config.yaml
image_size: 32
targets: ["cells"]
activation: "leaky_relu"
widths: [256, 448, 784]
init: "torch_default"
lr: 0.0032
beta2: 0.999
eps: 1e-08
epochs: 4.9
final_lr_fraction: 0.01
weight_decay: 0.2
Rows from block 6 of a small image classifier, named by matrix and row number. Rows with one number belong to one channel. Each number is 500 + 40 x the weight over its row's rms, rounded and kept within 0 to 999. All counts start at 0. Numbers have three digits each.
After each channel's rows are labels from the 100 images, of 14976, where the channel reaches its highest value: "responds to" is what is common among them. Only what is clearly more common there than usual is listed. The data: simulated fluorescence microscopy of cells.
# convs1: grouped (8 groups) 3x3 conv, stride 2 (model.blocks.6.convs.1.weight, 392x49x3x3, each kernel summed), inputs within the group 0-48
# convs2: expand pointwise conv (model.blocks.6.convs.2.weight, 784x392x1x1, transposed), outputs 0-43

convs1.81:447561480487439440517543547540485468513463475521458520517465538482441525543512552476534499440535501456451521443477461531439447441442548462474438525
convs2.81:492606543511505502562493502521504585516508524497535523487542510505536514521487478594494477511484483482513494488515476476556538493589
responds to: few cells; cells: one or two

convs1.229:498464476523488464531489434429532434501539535496487518471482439450500482442465449512470449480473467462435473506435466427524510540493424486418464463
convs2.229:495579532526504586572491487502453573594545588483497541516521454476490449430479487534503454468468449518518491506575542519485524485519
responds to: crowded; cells: ten or more

convs1.57:508487438441512512428487474506503479489446426441506435442438478441507434465441481432502502505507495506510439499449426500508507512511469427437508497
convs2.57:511484473502513469500523506475474510501537448491393419524441465486508518527520500459542459493495516474514446394472533479478477474443
responds to: few cells; cells: one or two

convs1.311:542523462488491461447485453457472466478504439460467452453465450460425464501464467510511505454534460501435467458502451497402515437440468466444522518
convs2.311:534572492492457506467501477469483477449427492476403515534465482505493528521466528474499574506487500437485470480436427513527448523489
responds to: few cells; cells: one or two

convs1.237:518519455460514448468530446446377511475465481496520453519523466473506509483519479452467410458522439536449464467469451477474462446510443518469534526
convs2.237:493526503499462449492469460504459465502499552464431520512453433481518496504480474450528501500474495465489481500425469534508461563521
responds to: few cells; cells: one or two

convs1.269:536446491542539417494441512532491420490492477564575421519532532472523543513483496530403462494487540432534472508485478535527494539476502471526549533
convs2.269:461556506521509530540460478520447592567558527474489497474570463474483444455443496552476390475466450509477461501532545511492523500476
responds to: crowded; cells: ten or more

convs1.36:532547546448539492431498514506558512561524535449437496519454455544533535527524465502506539498511547468459539498439503481622540483542530459540455499
convs2.36:456504498529516530526461465531450540574588524478505500469541449458518449421422490524447408447475423524492468529563553515490517503432
responds to: crowded; cells: ten or more

convs1.317:548563528502579552540524543543504488518545530542526546539523536497531555527503529540555525539559546548544549542524529568497549529537511527528565550
convs2.317:475474495495426427414460422500477461483485388436491399437476468502487541541486436479487500495482543451409421535491518506580474520529
responds to: few cells; cells: one or two

convs1.344:454515460490462466455469441438511466562481456470469455446479480450528452472467473452441472458457457480480462470428589464459455480466474501456484480
convs2.344:509527488521558479555545545506505526558527448514418451520484515507550503492540507506546463510508515547581536389439511466398514472479
responds to: crowded; cells: ten or more

convs1.294:529517466471486454468495343469497493465509468496489461466489472464463457515474492515522524458523463517463460471533464488375514457461494460459522519
convs2.294:506534524492440578478496458413433536545523563481521535557472442464449489477504481510506523507455450434497400494521508512495491460497
responds to: few cells; cells: one or two

convs1.72:453487439503458453523541519505490455500429449524475518521424535465440521543522469446484471442471483478476527468471437493448443454456544429461449463
convs2.72:519583515533546562575487502505481595543507518499512505515551509477465453453454522565483467491489457547534513518538522484489529494497
responds to: crowded; cells: ten or more

convs1.279:542461501552555431493442538537491440495499544532521447546548539476545545553529505540439446509485541456553458540525494550543511545484503528547559542
convs2.279:450522479512451451467454454527486517492498479476521478440545491508508548521463430546478465503482529455425452494535543519523462505500
responds to: crowded; cells: ten or more; green stain

convs1.206:479487436444482448443480470462488497441444452494482446500481454526489487457484459438430527430485549485445439450469428488438453492490453492487484481
convs2.206:536452471462476490454512481442480493518443494506507501556457474498433519516508591464521519503498507458476446480473494486531469497460
responds to: few cells; cells: one or two

convs1.60:528491467445546532442466517452496510507481450447514446448459462449528450465452481465461463527413504508515451535456462442537528543535458453459549453
convs2.60:496528529459448595473491489459469479484418517505515543470469486501451510501490497494527493495497474458503398519554482500559489447524
responds to: few cells; cells: one or two

convs1.3:442441449475456498494491488491429485477486443493486437446557490495448441443435492492482447490476449449500432440491492453475448493456447489444540497
convs2.3:537435466479471498451510490433500464476452504506533498558422495510443524535508588444537526504489506447462442514489498499548453508444
responds to: few cells; cells: one or two; ring around the nucleus

convs1.63:464553451457458460495537522548480480514467462491465489495460528468466493517481532447564561467591488463470487457448453563462467462462536456455461578
convs2.63:515536527515566475558538570515533530514526455526479459496496548525545519516535497510507510522530504556552582447454474461517525486548
responds to: crowded; cells: ten or more

convs1.260:532474495537548447497425516506493415496500430578594457523526506470517541508450505509440432515490541430519460510503485523528497541481497430519547516
convs2.260:462525498512506474541454472542456508576585531484513518482529443467550457419413494522448412429449453509486485528518558542488511500441
responds to: crowded; cells: ten or more; green stain

convs1.288:512444476516519422490418512517490423479478426563589433514507523454512525496443481505416470486487517439518467509499470504505478527470499426517530526
convs2.288:464516496524533489515453482558460536572594510484497496469554460444524457437440486529448431443459464531484478515539589531462512500431
responds to: crowded; cells: ten or more; membrane rim

convs1.334:548548548536527523534495429542470547537544536508492542531494540522537538546535497547547546536552546538543541536559536521447553541533476541524557556
convs2.334:463463500472451503449459438455484479510542469463585480451474464492489522516483434465508433489473508463422341516512580505549508483460
responds to: few cells; cells: one or two

convs1.75:459495488552455445543520548463504471523484500539489539532476523512426535545549493487447451434421507498476543478525497444440430444463528489508445429
convs2.75:463546525483456562494452437454427548548499533463542560478487460459424479451456482510515415497475453479489416550589503496529507466505
responds to: crowded; cells: ten or more; green stain